From a checkpoint of a small image classifier.
Model: 1.97M parameters, layers 8.
Training: 20700 steps, held-out accuracy 100%.
Rows from block 4 of a small image classifier, named by matrix and row number. Rows with one number belong to one neuron. Each number is 500 + 40 x the weight over its row's rms, rounded and kept within 0 to 999. All counts start at 0. Numbers have three digits each.
After each neuron's rows are labels from the 100 images, of 14848, where the neuron reaches its largest size: "responds to" is what is common among them. Only what is clearly more common there than usual is listed. The data: seven-segment displays showing three digits.
# u: gMLP up (value half) (model.blocks.4.mixer.u.weight, 384x192), inputs 0-191
# v: gMLP up (gate half) (model.blocks.4.mixer.v.weight, 384x192), inputs 0-191
# out: gMLP down (model.blocks.4.mixer.out.weight, 192x384, transposed), outputs 0-191

u.227:409496458435473519466468560499522476489497481506485574525499480456525574501529528527506482518468570442468454486489435522525488469450536517527547543550488466499438454468466505495458433556442564491566480457469474533490499425488482442497515485489525480501546515459545543543485452496509496497487449484515487511505457488497575499482433493484538487508463400505522576503496513476423533560476530497559514524514485531523512563491445536587607503506505576496480377539445547536552470548470523556546566476516443533444568430538485441532508502520509557489501524500564422447471486540559503511
v.227:560532494462494514538464468448440529581509525430576440499481505531541525421447496534507479521456471529506540517474510472511424462524560482476481474555475482567474527558519460493455494490617468478507512547452596467545485457508583524516434483433504528572500525541505504578531483528496407457555501567466460530485602489498393497478525496496530478495498506452515541522484492520450555472511590558496482511492474526498531497481434479457442485520495533451520534415510523560438484512521512468459494473465487449544507523467545507507531422482503469426475501515523474486575524493482581474
out.227:506522536580535530513494521456456491497453539529517508443493405489428494534544495500544591506414584530537490455552475516575542468511532525489487517477422438544480469482528468479518578485445463530499509488512482509487443548468482506491494532505503461475502527459546501412478512460436491490492565502508495531521507455510567502534455402450574515459491509428584507451538491475457471501574506554448473476507521474527442535466572453561552551481491544515550485423525425507492528467439482484531525460510510490514456496523562489515414494492560484609454438494515514517468484550573505501
responds to: the digit 1; first digit: 1

u.33:525545490520517519539468558521482578502520503446563505511498513437574490457484499477439469447505527605513563523442416482443418515456515496488501510487500516482512420459424456590538514458444534490521513493542541488455467496521505521486563515515435511530478488450486484530502529451559472543507499509511525460463483471585428472482539506480540469500478483541458472508463515441556611441431540518549483389492435478499520526479537528501476540506520528439551456518509491501514570444460496486570506545494495551551493500502442478479582518504545553486500477405513579513478435508436482475
v.33:446552522448539511421555437430514564507479521470559533529585573496532431482526476535536481498540487520472506560484453545472474455631485561610485478508489510499525460475469494501547485447487464442545511526473410456471535509521544503497453481466462473547534474466451436459586484566520580483525556510533535485517481493509540518614468584455498475458478499505519478505459494534505488406506521527545518564435500570531472558494491453512479545516495468490488513504433499500552485528466534486512496511486461543526483517511514513535467426493497477537440503428466525419480467477471534467
out.33:487469532498515544456492504533480446481508476563458451454534539568492502573525556459494475504511487475510451478570603540573502467513462506495445509449411516558500574535538494456445478523505469539487455498465442471551480527511444514501432506482516482490472400548570510514473462547534484444529552513478546514568485476456539533528461522522488518435478473518530556472522512510488446609579478495561505544571497464521470533471470482527500487424480473545466554516545465465543475507468441519422554493512470544486468499475512474515406448588552447477464557561488470451543560510494463524
responds to: dark on pale

u.186:555548538454421513470412494489504504512550443460508456508465507492524491541569507497524485506494457490572454607392544482529505548480509521466460440535483506524453526427564488491535499548534411536497452526539432512535464444474440524510564519535513422483518432515556561564513473490490511466464518540568483514522476482483484473479519441535408464467535530513454543531508460498479489478483442546567487514634556483524537521526551478430443539442424545491505501527534539476507491554511425462468528515463529496552494517504496523576477519534492534440478474444514513517496508452473492486
v.186:521513567474483502496515529492477495495518369563443502498509538435523475473490481539573542568528523547516549500462544498491529499424496533475533538530500536466499433469537485454418463450530540484519512543487573444498465585514511462432465562496538462512504481545515511523506492519467516458504480467496461564443494508476505422495465498465551487536471497452510490529574517517420506526497480547574509498447509465516477466507435577528525449516489558505456601454460530429509548442532524530484429530448481473450525456493499508496530552546473454426549443551511585508574567486520416525
out.186:479458509458535599578472546452534548525452494481529437476523544553489528577470453438514470600555465540520493483499520548486504485476492437449405496509516537449454469529490545518563419498505505520439531480530510422479508455535460527588457521538495408480544482611519584481448556470564477531442491479442484440479539453511531499485521508479512510514501472508459536473458501471445512561532491492500557522545494485510442497532518524398460506454516466431496474508468515548437550479466476464561519573523515457524483498515506518540522493555521480541441505526513431509558528489464458479
responds to: the digit 5; second digit: 5; first digit: 5

u.314:530576497516499418457493560541464495528486489501429521529478525432528484532563562513464369490488470558438537570503536480506500536508525423513500489549492549538532462476517424465523582620515485520511460558474433538533555556502528498496484520554490530506414493491476446419524493471448489482485500493499416467527419508488527527470408534517478503511528565450540437545490550459461601478488452502493462530537531523507475507511529521569510507518493471482475457429502503526472513461506498487519566457484472595457488497535517542469495443468523525468563558448479495506515483536523455535
v.314:552468428458527484506479532536495549544437506502524571583522518369483467507532452488485493446519492413518458501510516546516510568465542434510532475476476486485557518514520561523535453476479574474520526512510545486554541409508507455531431496455521535519415537472528451434508516541496500460490457451473478425493517526583446458506526489549458532462515519525476529510486460479453509573456509437536582528456443465569509587557511530558513548544537534513457480537491535458513452514475542530512424547495457514460478483505473479450496455512526474502567477515428496552406521460532504481
out.314:479405515449569608523489526516418483451502512512499445548517525524464442501467485496559567493537513477517514437476501540493486516489472500526545479424453527490459595536504561565640429424506501489479535461502560553525470481508534512503472496549499517525524508484439521555484464529508488447500536503529480500479561575489529449507549514452457479468492514514479529526508495487550381494513504535485463541487538450526511484454520452461495476507460479470497577608456471402527481527526512555480483524501525481481486465474446511528507544530490487573454418579494503406500454465505503504
responds to: the digit 2; third digit: 2; second digit: 2

u.8:461523491488477514488535436438448431554544500520473486499471434519475465540537589529455466536475506508417566488447553465559548533549510509595518525566509524561530449517519450498535526474488574509461493463532478441511476521457521547447510558510526552455519543564561515491491503608445538498522538484462549527483454522376509467468515473567429518491518447513430437501506485557503440548556387503544472542548497597537531499448507499487510519443513514440480502539516443491528499490492488484483491494449491534432438486547511450535481500550505489516475482473536503471541482459547488477
v.8:536487480520480556473501473513509509487512450454497534438490524444606504558483414504483529555464489465485464503444517460517480473561503510576475513566542500618497546484474505545551456516448483497517560472539560584483532555541495506458478504579496511540522600495475495539468514438539491524473538538498431471524507472406507425478506503476552505495554417478433536525480537491389578466521490468551526413485457529530553487553467478533517511494450451442507537457448514484462511481539551501443498455503516533476498573505532517447453467419472497456452521546494492514493531505522448491
out.8:547461508466545518499536578465491476478564473518480476457529534430545555461501491515578530495540413448463494489497474538471444454480453468461529454467468528435503513540560515550504412467513414480504525570539510501498586481526534447521487482508429495555472521468532523521469506464437503570485435480516503431496501502466452445536534512540543576480490595500511507478564510518531562481450538499482548435477503450509474471515537455480473535623466483492511496458584568492489485454478484525537558504505507492515510483559534543439524527486535479562440505522424488491463553466498406572
responds to: the digit 2; second digit: 2; third digit: 2; first digit: 2

u.214:456478532519439509486512431499465500537519499527522531592459496457479532480485461497465454579548519424533471523528499545470489504523496461442481533508448516437471478462528452438422552509496534523476550486444466492444606507516497496485486485491526476520486543536532521544502504464541508496591510475487554480548527519533522493426509475624504538539598562507434515457507514557496494503588460479514502562529458474452500583514484513472487475533502464478489488536484475524503467558487507404501503563511554473502502441480487462519504454456520355437433511493465495604521559514510539454
v.214:592546405474501525422521556616460473543518509567523513527534446488550574493458496502543447585450488493588489508509477522523479450438456498544546448510543459499493450522501516466491504514458493499419528485393525424515520480518531545443542489472424473494504453525519463502500543507503469462490569443496558524479484462523526495553479594495541550530430480415488501495505467520438520525426506515489553487457538497541426447550440565498537538453499436500507434538502466469502489467499532495559534478516526493491519491530527494479471518523455521472531473537530420558518540489487454549
out.214:518532486485562547529431514497551499540547507482498448525525538511545447534546535417454509443440458493497520507497540547538507552515521530404501478523430471521491477479439499497491432520461491539488475509472500566540466520510489541514487457477477510550586430469560496438517354514547530567522546491462491412454520467425485511517537465512481559495458463571435558491540517452509480513575522520449474461418510534545532500451541523487503484495504432518531454485539517495536567412468511471478540455464539477500518596431476471480555492523487516567560448509532459535471518526538513496
responds to: the digit 2; second digit: 2

u.76:450498491515470493554492529548484463506530509520489480429433452484530512487538577439531595469520558471475416498490542478498466509527507516468464442460449513487462539468518449472493565562459452474476505492494516515437491541379559426508488461511530502557526438423445501524542455510553547503509530497545586520477514429475523461542533497552488555487506512504561457505533451485518571526490559566496528432564527497457495487494529456457465538453505475514553518518510446535516514516538421479473580541496477539503542491487487488530465566531453554462478440517487561538530389542411513497
v.76:484509548509540527513501580493501500481442476521500493476552501459535588475543436540513475550488542431545538497573497538469526542452506495462455552549456479530479503460493503464441414462502564505515548511507474467453482531517561480462443510578470522462549511535452644446424541495466523494461480508475504557530403451523473578505537494516517408538543497480512464469478538488566503532463486465466453521545463521556525501523536479594472452497486478476470433581495483521538533515494520514455429451497473428455464500550505466475479500531469480426532476516570570541474507482456543530
out.76:492451478477544513537463488522533484523578471501504503536490482499558437472487451485453496558487460536492533490561507481454510506508472402454458534474502565419555437503539525507463567440487507511580508466537452513594510422575497620580489553454538495546491523481495513507488431577516436573533488468421449488538487500547457510573485484445540448491489475427512499516523491450509473509549487509468511518473508438491553456454528499506557521504508531447505547472444535525502499382489621529533453513483487508465460487531527504525524459496458468452480583514513463503517500544501473512
responds to: the digit 5; first digit: 5; second digit: 5; third digit: 5

u.90:511480404553436540437548524511482458535510450498573532457553410501504549485539577497473447465568478517433514482542475532558512520471450517522529513592432482468453512466499463506488509516505517485465540502508531465508544533488484488487448527469556512501518555477505443496540430559493492508531538504445518573609482498476530481560483466480489490506431453525468430538509530480412520513468491484449582618501557503551566531471457516495445515505471473471460495474548509467485513507499441503536532542438492471452564427547502527492539498571473489498521516493494395575507458465493463448
v.90:520518416487513533482491466485486485494498460445519537490502485469576491496535581460447518596532594544533531531477546489524470497528428442444486506587514555513490514516532387526447398530507582412500516456568602529479473468517460505548418470516506463449516483479532502490519509514508503464519529426525488498521462452449524460483509520472524517485469528532425484547475443431425496572488502492506481501449548397600467534510461523521517495527518533517535532548509522457496478426540517465519430521582518544450525466497515481551526512492504464488467526470538465515489525542532513521
out.90:528523567466539451544557502428541539514453475499524441410489484549501481522485378503507543490424461470551492516470513500453518522501470476491489511436560555487480532475538541537489549501479390528521450581509491433504479470510543449464545511524489526511533554513500617544506500544492452495522503496552515432524487434453517477445504575527480481507431558505446543557488507472552464455489453530525478444464483404479462442575472426546512485526557507549560486475490560491504521542496508480503555488446501532537441478534542491496502545457497551528454483448542502419512485546529498555
responds to: the digit 2; third digit: 2; second digit: 2

u.300:492536583520465427492508524491472507497547444552490487455496488460539595536481531519465529549549570542495489526449512543468442518487488553487558434516482502519435586397478481573497509546542504475503495555534388497531463558501488501494518518544558490464517593483513494478520497501474504439479501533487477526463501523467437544446424496566529507482471517533483608557481429469487487488453462536512540436478422480466520551494471523495485518532540468515405434478473489550425555541544497533498529462509530497567527505424507503497463518548493495526542444468481484480512410473422520468
v.300:506521457530489512497518458467514480498521562477559597583454567524502451494505488480492466488470460585571550509501543462511544520529576462530503456484430461475490510471503466518515544526475473504486487502496470581402571492424496537521502460456509552559577449463467467486450499541514514564445506482484575511508485519487519481470528467493491404493488536498498506417464482456590473480470481496521504550590458500538523481453495457402582461473537471443510503506510538540463456474495482456556510502526587528552444500529429434518496475522529529518462481445505531579558473559450537465
out.300:520485498544523526481488548495413435491483463468513498470514460496538492504491523504468491473526485503443472516485588541454466536536533518536513499568437486551480549470522525472476546518530552461516512550505482487465469521442536470495489495544497438510483502448582432420524537474510499517504529473458522463508492457494415580456467461466456475498548476496461561569515594513414512492442581550474436459545453512510520478532562536552486457518411414547490573528510574475524543417501576466492478465514489413574553495456546506542525467454471465542559515441529463513478491546500518566
responds to: third digit: 8

u.304:396470476528593516547528422553519492555493522479576399476538457535432506502538564481485529478454493519493501543473452501543484547503421495551506496455517508503542488415447550469498487448518503470516451528536472434545428543464531486561530613450509517482484480498499479473472502519488564505572515505451422509452557456422498482565488512503481472480518440522481511560480470521485493509489452524498463515540582482534468434524520450490546544449553562499508577518578464465492489444456492436530472501467523558529575530500576464505502493484435457488486524542484462545516500485445534502
v.304:543561455488465507514493466526483569491519561479476450548480511553560497451609533485483477494510462519525549506472561570522493468456503471494520474555573495444463519445524548498493443474537530480442535445519488546497507491569445525533448468529462515512563447509503494442483441465562471471480535501531486485571478513456538506485491480512527566488475535462450500514451462533483617491478521512563523474504504498476490501457463435566568527565468420535514500556508459469467475494441536548425574398503465497465428491503478463537529468472487532552473556525429457480549516413558537437
out.304:485527551533499481495514522448572445537457476489574537468478484419496555563500541477453520421501500427507516558482464518541494472551545535507506481494464481528530514533504468470498475551535464529436523511420503456502510490514492506507427499611502497478480492518500495439484452502541448464496491529485456560510609542459485446422577526475471531480453496544482538533454551486577480507543470497436421509474544459568541537475527509493536448550474509499471543458457470549528455506507528473597477469487456483431478498468498465500526565529541486514582564444436545501465398480559565496
responds to: dark on pale; first digit: 9

u.240:508445457509504437470459466513473564522524498423557456573482446526485553462468499430579546470465509515510531476523483417426514429479505551499444501476473488496459474484558474521544465500496506606434509470535421502543473556518538494468458492462533495562566575539476524479505501492485484483513644541480509566505518485472479442462482537498518508541538510526490505493469441507522422487525513525511530481555467496481470492497518490521575523489557517530540510523485510523470598509425550574514474452468529522429459446453517553464499520433442485523499520567503467477497520443452611484
v.240:494533481488468477546485536530497480476534550516486519505431520508421514466498401473417528505506480512578533550530532525508488526563493490515514523490422482555494423496423543530439511522496516526462504484517565551535485430455473449537520470493420495549491447491411486468512567532438427516474427570454517497472498468575500473509459545509520498413430524501404499479526605480513532464515456502557585475511499517561543581512473569525578470520447553509465496513516445504466504476457486529510428530463465507443527501453454508480544463526520523516542535538586505530501528489532506501
out.240:509559533446484574474529516478539488494523488531471548551477561552541507534561536559436468482469543518512491447474561547593453510512431451476515553466468499519553510542502455467480498503461526489501551464502590441506427527449488488504582459532518510473500465437538448499456446496516525503530371508529545461489448464451494510551450515456483467457524507494542475510502509443492492423524425517478556457443496475507507508480475522502485525486509505485467561524466543482531431460462485487450583488529451419589464573462501497565485534585518559508512522519509506451548463504484416577
responds to: dark on pale; third digit: 9

u.294:509515493488524500479491607423488522524518447562462444560499481536518479575469476451516574510521426564477484493493474510521548478385418557578445487499462511489513524494537516512510479420470436471525470470478520498499431517468516528506484533509567461418505517513489514490571454567528563482446516520554543478538577462516511484432435432517508510476539496449444553471514458451541437467526507540463539487437528524502418487437519478546490505467512450451508533435508545444506527509512544489466528571498511482538520526489548508439526593496536526424556493539550497500464545520518541455
v.294:510480435514591507497487437446482538479421539468500526504543487502506464466471423486420504536488531488477515584436493504431486459475529561493520452452491426611520545422466528537551407509543486501512533540523523491491542519527511485495480460516462455519470555476547552427507536507539489505491563537472553507509468468520553457548454476557456503515515447490437573472482537496457485476531505458539512524474510559540406507536512524573520531515503521445455542546535604519543572508512462482513466527526506516490477422474505499497519487547534446445463539510479542538465417470488511393
out.294:492507518436434504492498418564469475505488545495514501488540506517479488464539469523462457521546534476471497488534530434504507537565583447525530519481547504539427490527461527505493577501451625529507469481567501424541525474509556496518539482503434521561520549496545457550463581469428409460531471447494475541521391517510506567523569582506489514522504476514550446513454552516503525480498471405536477532540544434495556471540459538533492501466441527531504489569431509542562467515480454515499481424462479481467481434425520472494480519526483435565467498486466495472508509458500481552
responds to: third digit: 7

u.301:559501545513494493500513488445498441490460554431492596493519514472488570581456447473442504556468437463472465520511509448523423488509450543543523560458530466466566528529439452505495511535491535537493519541492467521485492470475443487464463535511477511493526504459542584547508525547479488573495503474475483573506434495489516553488497547509540497502490497595514486542473468508453555419562567495539543479457516484546565457474455540525485441450507507504519510456519568482557492572442495454441414528531541453485478543468458407542547472505492506520396522452501521510561526497400523535
v.301:475472589475463485440456442480592465518505490474547554488461448516441514543537488492549454481486518578519533525485512528505512537483482529566491565511524456487469441547463487429473502546560516498509481514464427556520532578453518522498442530495492528545502482469453522493514499502475457520521499543571487448513575436494492529496459505476512472526493532534476461586467522477518541461537434521541525491510524606451538486498467478476513395489401498494541516417542364491616558507496495569468511490490458518517554501452562466479537432488480453486471512510502499551471522461475558490
out.301:499469514474541490472525535537432425553530466518462482497452543494456535495487564493487435502479530505556561500529528497498510546514497431576481469543505428508507425532486589503509517473511495480490484457484513538446558506553468460508477613493508462466484485540580564571569506440449505547537543475498542470480524464530505507462482545488506596528498489630417543487516504520494458536509545474477524474473422535433503437505547510531506463480561525423494478474506493473433465468442464524488487469480469519552443518491555538415451518595465537580458491495501456482466493550470478468
responds to: the digit 2; dark on pale; first digit: 2

u.358:488484463448476556539469587512468556478491519441513497551492506501480494515509476577476578439479575570501412525579459514496522455492503552549508562485551493502530483529538495467453462482443521478490542484511518457474446492465493601492507472540461431543447541567586485523527457476518455479496467513542565559515439485425497461497512617466523542406451458480450443518540526496509500494542475566459470519470465551427505536587512464508456422464465491515535441537442475477518506549544562491515489492497454508549459463524479512458498515565482457516477455469467551530503516528538477463
v.358:564532483517410547494552498460506518503484460502508466519496471549478482442495566459564584496534481426512505565469560482484503474445498523513470538514487482491477544535484526547572486440471534438536497466465572504522469463554510495504484446520453444466533468476435494462442483543442473497475500507482497481519501505489485494531434497453485468491465507454530594520517467491517490490485584454505480515493382523537514537510504478502535498558476631483446497484584488468592515521528490532524492475454479487394495443519564429497541516536556446462576569458526498530533592490577461519
out.358:437476549497566478501528494448486502416462499513471528476547473454549561510535521525510479520442537471558400490445444522495451577492501505559497450519463523504516497486484470449455503512491489586425492525468513488514434522534471462490558491537535529498412510491558480558529490499552463458455540519440506531517425477472543493525579436481552530570528406470517483517459435515499532498585589520505453462584563428503531497515530502523418523467515459559473526422501474491559492491439550505488515511479582501529544473491485506495518482446503502512499426443543532424527527485491527564
responds to: the digit 1; the digit 4; first digit: 1; second digit: 1

u.375:506517492441481534479452465560558526507469540483463555514568457510478456576538488443541478564499456547470507443513530503564494467487438478479509502439521470488451520496508525507465551607558490527462524515496492489413563550470539523493515529411567485491488515509531502479446527513536477545548511410557512482446472508472518519475506608584478474455553498496499538472504561566560462438434472421502491472484429514456563475481469501503469529465449504548440523458492544486531595475550488385533496458497486455549470540483504541466541560560532466502512498505494518474470479510425471474
v.375:535508475494551508496481513496436429513507473554444520509569544594488488493424467486497501501491470438491511476450509503528489521458471483454493464511515524469596477451503504516501577492547551528544516517523557521459568535511437544450491509512500459556542508611533498469480487464453463499476503499505498527513453412479505504483554546513503497434519467432493577469563484458519478426570492500494552507461504536444550499535436465464562492514546398514481527444545488507432542520590511463430482446475460490569531511560505511474495517568460549384554501477505568537467518438466530482
out.375:546473432472493489443490437509505505468514573418508447495543438557520556427483504516527458483478424450513482451433534486497491430440480491531499450516598452526549481455524519536521496489472523405563554504536581439551500539471458540429505503435503499472544561506486477515507529504583471488517514553458501476482441551465507487570521473432487461498522508482508453542556522524493519547512538564525484604423504473462550553412525570586562532539506468472510552463517524493535523436466475470467516446473502514486469539498532493550528541531538508474497468567526518450496483447497511522
responds to: the digit 1; third digit: 1; first digit: 1

u.365:450483549538442609470426466469479583512510484510613509519443431554487526487512479519510494469550547556525486493505493432419525474512477516449504590522513548485466570505510495493453515500540602541516499445537502504409529470509505527477506505475477536484469479483518536471424554559533508526514469429471475585451463531493553503491528498535516483526485511499502458533479511488508530464507491465515404517454465457530460543520424483500496569499456566496524444462455486542510429502461489508541503540583455538516463529472490479598444511516498525428459460587477548471542530473523467432
v.365:472512486547511538553552462368499479463501529505516600479613504521506456520530472539503510562528574437469527536438482495490470535477488559468507444483473464549500519428488486467476434478457494510462540515531541470488500463520535423467463425483387485530565492447491505497519488490556459478525518519513537517496399366521478467511478440567521494514461522493460556556508526443498442479483478491549578500548535530515469498481469475540556497488494572458562543571518529540492495484530518495528528508489543455457515491489557467526545486525580465465483538481533546529456445457536513477
out.365:498549431489534447491543537557557481506496508467415531401493545435559509484482488467559519428470489447507502480497487541484424442474538497487479425536509524496558426450467529532461510497444454472491481548555544474591478505510512489436558539492488446400507505551499527495566391520502500495453558554463526492476492433497516553540492492474484563469523488517487532472492541570544525565504459539417539454502476475556461460497538521465476477500514464562481576557558490447524504436564539487465548540459551524528535499565535478488519503469587486487489458482481513477490495504454555553
responds to: dark on pale

u.293:504588510471541476483513458518475465496607515529518524505529453438564494409513502451575545436523510490505502407468553547488535514473509526441487519519498449538508500433468498493548452496554448531503493515493520568550518473542447467535444432498457488593505548417495465497488486546517537574493510613463455515500516458490470502509517546550395505508496448515453485439501501527513553482527459466446553486461454429460454458513503550445538518514534439487462480529499508504571496591473552513524483528528560515484524469495539479494505482467465552471487463506449477541612485524540441471
v.293:548564505533500511511499510489485392384479480502550534508481447459576541564554530524520518502483566513423561493536519496495478468457487431496477488536540506507478517487537519497500530517494470513538452421515496520480461496461483454424570493539545524513475512525444463592551494512444498462524463461468572469507450397641503546468501553522512511431451554486493465437508491501521490497489504464483530494484467503503566516465437448460533515513469511567482487533541539432493582458523493552487549487511445467546427545480438450554512451542551470535546525506482501461536487491467567469
out.293:591459515524476463548444514495523467487483489557508538447437529503568461500430544463449515433480495469478427408511506574514523485535524482514493503462441461520459517579508465460521536500546439521520481533439491476539560476507435478472458459583506533490511498535523523427452441500576478500475538512554371511469489506514497548434495572487570481514546532474476559500488530487480433481446457474498485508520577496535524453489514553608492476458574516489490468492576518544560476586504521545484462516548504459513519487535463526439513563455504482516503518466542535536445487446518450515
responds to: dark on pale; the digit 7; third digit: 7; first digit: 7

u.340:477486508492505502461524440489502406543437473458556603468473517499550496513516564514472542552443502493457455459504509462464514554486459443528519458491493448493503567477498542562560487444415438528515455389592502489499515537488433509521548536559517541526462463538518477463510445462494524487490545519523466444472448580433521536466468496475479461467546540489467571528561495499436500513502448525434508516467458559492572511474520496506482506519543513497529483504481488464480488447510436563590515522486492557523486507468517485478482440560532586557463596570445562534536461459489492502
v.340:448462524416491499473542517409446598458507421471452530488537471500460493453511462530470497547484567445513459487589490579529548452445494461448522466510451536506472526505528512485501504509518530549502522490427497542449454494526549433485501539587545507503547550504429506468497511437481497454443487526553506510563478485518536499474582442575563542459531394459443535501491461446484539407533448541474468512566556521534482531534449544514426481522472479493504475564488479544490514501427528514532474525477510499499525458542463500542551554497514498495566463482530535510520591518525466503
out.340:489443509486531536470480454525440492507524444497463546482470533484437500512500458519517520491423430443533454493513493505507449519486479475520486507498542542518503513496477482519523573450513456485453553463488499503514605604502491518468572523546523580477513557504489547542519495488562518476473441501555558485555489450432506559475568511537508479523534514466508428501439441485454543420495575487469473428467477498479492572535525541525415576476600455482501542443429481462496509521561538471531475481493522458430549529504495532477495471469435515486494478504440447562458458591560560562
responds to: third digit: 8

u.17:401447571537501543482494485435503482508495480517501508481493548478426513516498498492557482482508492429472520533469472578543469436466503519570456475526564486439504439471610491461460486502415433476496475549578454461492522498538547530408507537515479450538477569489498509532520467509579567450469478523491500563552459596609492502458515483544467513509509508446523539484491543474515516512435557490557496515501498470505515513544439560475501454524485552441449499486502513593525580495441484493455531490525458451543530505471546457435474501539482499464539501490553485508553504477571471429
v.17:455540579520510507538465449519485505544514535509475470466470441465539488461512458460445439460506532527517518551496518459555505457550459518584486525490524473589485461495464478451454527522450484476531471554546477461559515579518532541544449521507500552406492523528548514480474445424505520387493496446554465467455493457453565520485466534462533549535461502501512480523460487469487446451429510484579478551459477483537516493431527472526461489487462527571521510520455463430503459599550541492566497463524551540541488460522467510501539577523522502527432577523580464507546572521487537459
out.17:488491496492520467511553496418463465563517475538472506487468569547477516525529522525514497521486534372537558464491515544478530522526543461565524573577519487567455533543477465527485536515515560473442511496540538450541412510525519467561437459477451504515557461512494543462474498531483497565465529512488508451478471489550523444453431468545468521492490415596471554455495541527457501450524466508482468480539545478487465515455454496493499483492510500486567467526512552461494525549445471529455500485470543507476473478448529531452569538473456450561470598435559492493448569454528402414
responds to: white glow; first digit: 4

u.282:556502473502531433529461463506481529485409473507551538500523528548473558477550439520576560501539490564478465411526495549540510508454474441448513500518469518461478529418457490585441473439478554560430512422487527497512557613482568451504548614524508451532500438469489482499554471509421470484496475513448499469488528525469501436524524516474480512433517477486504547504470470456497549579499437507514464557439545476504503546505565485546465517455483487487423490460508486542483428572477496532535471452526531525498549493516541460493515494587493519547457498480492521559547508462503537466
v.282:523449511486530497451470478483504531533569548523408526522424533456613529508500485538525473470551498488483489516524491500519543608474481580559530539468438458547493500475464477488476438545548478522468445530499428478508497535541523483430440530488543488452517564499473486541425485504544538493536464482486468447481570476458565493497486551497489454516454440502498478576566482504450501508470522535532528521540473432522585484513485479534477479488480541539560512525472456466458512484496476465487599531531499504604534507443553500484456500487440462483495484509411417565530509478377519511
out.282:511428534514494565516437522546504475477456559454462475440547496526488474442345483535485524503482500473497502530474522489512531476533457570487503581537556529512428458426506488493576559519500544516515481457590576501463476503541491558491522510471514501498504431497533516508534491421457435507471488531446458516524485438491477509488494529523543424497542460467539493504515503572467448490469520559529517510471465472445498506537493574451486505434472485515478513552475415520528434471562458504470512478631485526566590526519460556491505465569490554560475511464526477520442499464489539512
responds to: third digit: 7

u.20:486390562450482500506535524570455519511466544495501460499480510509441501418434557481524527483419414488589504497521497489471531486442488570524468519485505493483546524520516507482477476476563528568522426494518494544556519473462450495505524422514512459519611530531449505487557503449490475514475603489482495485475546450509514543588494594488484432487456509490502469505442522455469552540453486499511395460492472472439510520557474511505451500502544429509565503535556539463556437500500498530557540448460531499505500529521526532536492529484545441438472401498563510549480521487483540511
v.20:481535528449407440522534565520485532511494464549548526430451510489450497494500547457451411435461451553420523537481520499535562517571541508510504476493461498456544529440554507514565499469513531537437494541566446546564401415501528517498510527516496535446523503478515528493523449474515481472536562478496464555510438492504555513507483498407573531446536582562506512514532406419523501469499508560493487479521399537505563509486566474531476465519425456505484513465509478435485518552458531441477463554518461532530539519509532518468551498471472450504480476507470498527547517569494511476
out.20:486528527521538553499463520449494465519413419483501545538488480463515478529530451522538531510450550453542512481508517452458510498477591505498485507520466480497404587445560465452529530540467481531466513547474503488519427518518396560456455528499550487497475459433492481542470557556528494523460437545437474521465555518500476479498548437478507508490571519528508534488507464522462421579467542461565553491498525489466560544576530526456475495466539536479499505430452550417541481488443580478520466466540530558553512534517533541461471455551512517490507526404453529549520498490421541461
responds to: the digit 1; second digit: 1

u.232:487490576501475475465444518476529477589518509462480502507474549480533483537395479522458548520538515515596465511489523514516557513459514560515529459501456557433493523558477464524522557506499440493456449462527561526576494508472560529563473512521467533495433513511452491467510514498548500490454452458527474526498522479621466525553490519473474445452439513391461480484524473444486476593404522534532558483517499524507533506413515483501489511472462526487498437500446480546509560446556524477420498533515458549510467558513449557442503483502503520541442570485482480548525413429491535521
v.232:498490403523501483563529484520491495465509520427416491483491470487570509524499546449512436454442511487498527563471554561565555463453508514502555557458520514479523453494597523419518512546539463445506467444537555533497398485450450497484502576470495425558494508490510509517534567515535544511462438551431471518470478453494491546541517490487511513453506474509490522527501498508560482580576445549457516537503488539433484505488515478545475512475463464525512519577461445441446576491479492394550477528489537419478469483518457476532500437490487511442523531479545483521518533591489504565
out.232:490504512541524494509515515468494446452488475512505515485497495527494473455480526587557464466478505537492596508498458514439554565496478501558475412509530492480529506511485472464500514554449528438477479599479521434516399488490466523514519434493557537480574497464451504484476458473444498448506458512536418554491502587480537560514502445524488496592472496438518464552515530492398549502481510523510454503542530485449583525507485552552553446492555423493549512475543467515556476456475507487540522537543463506462571604477476470464539505536519547582519430508449470478474460442488443547
responds to: the digit 2; first digit: 2; first digit: 3; third digit: 2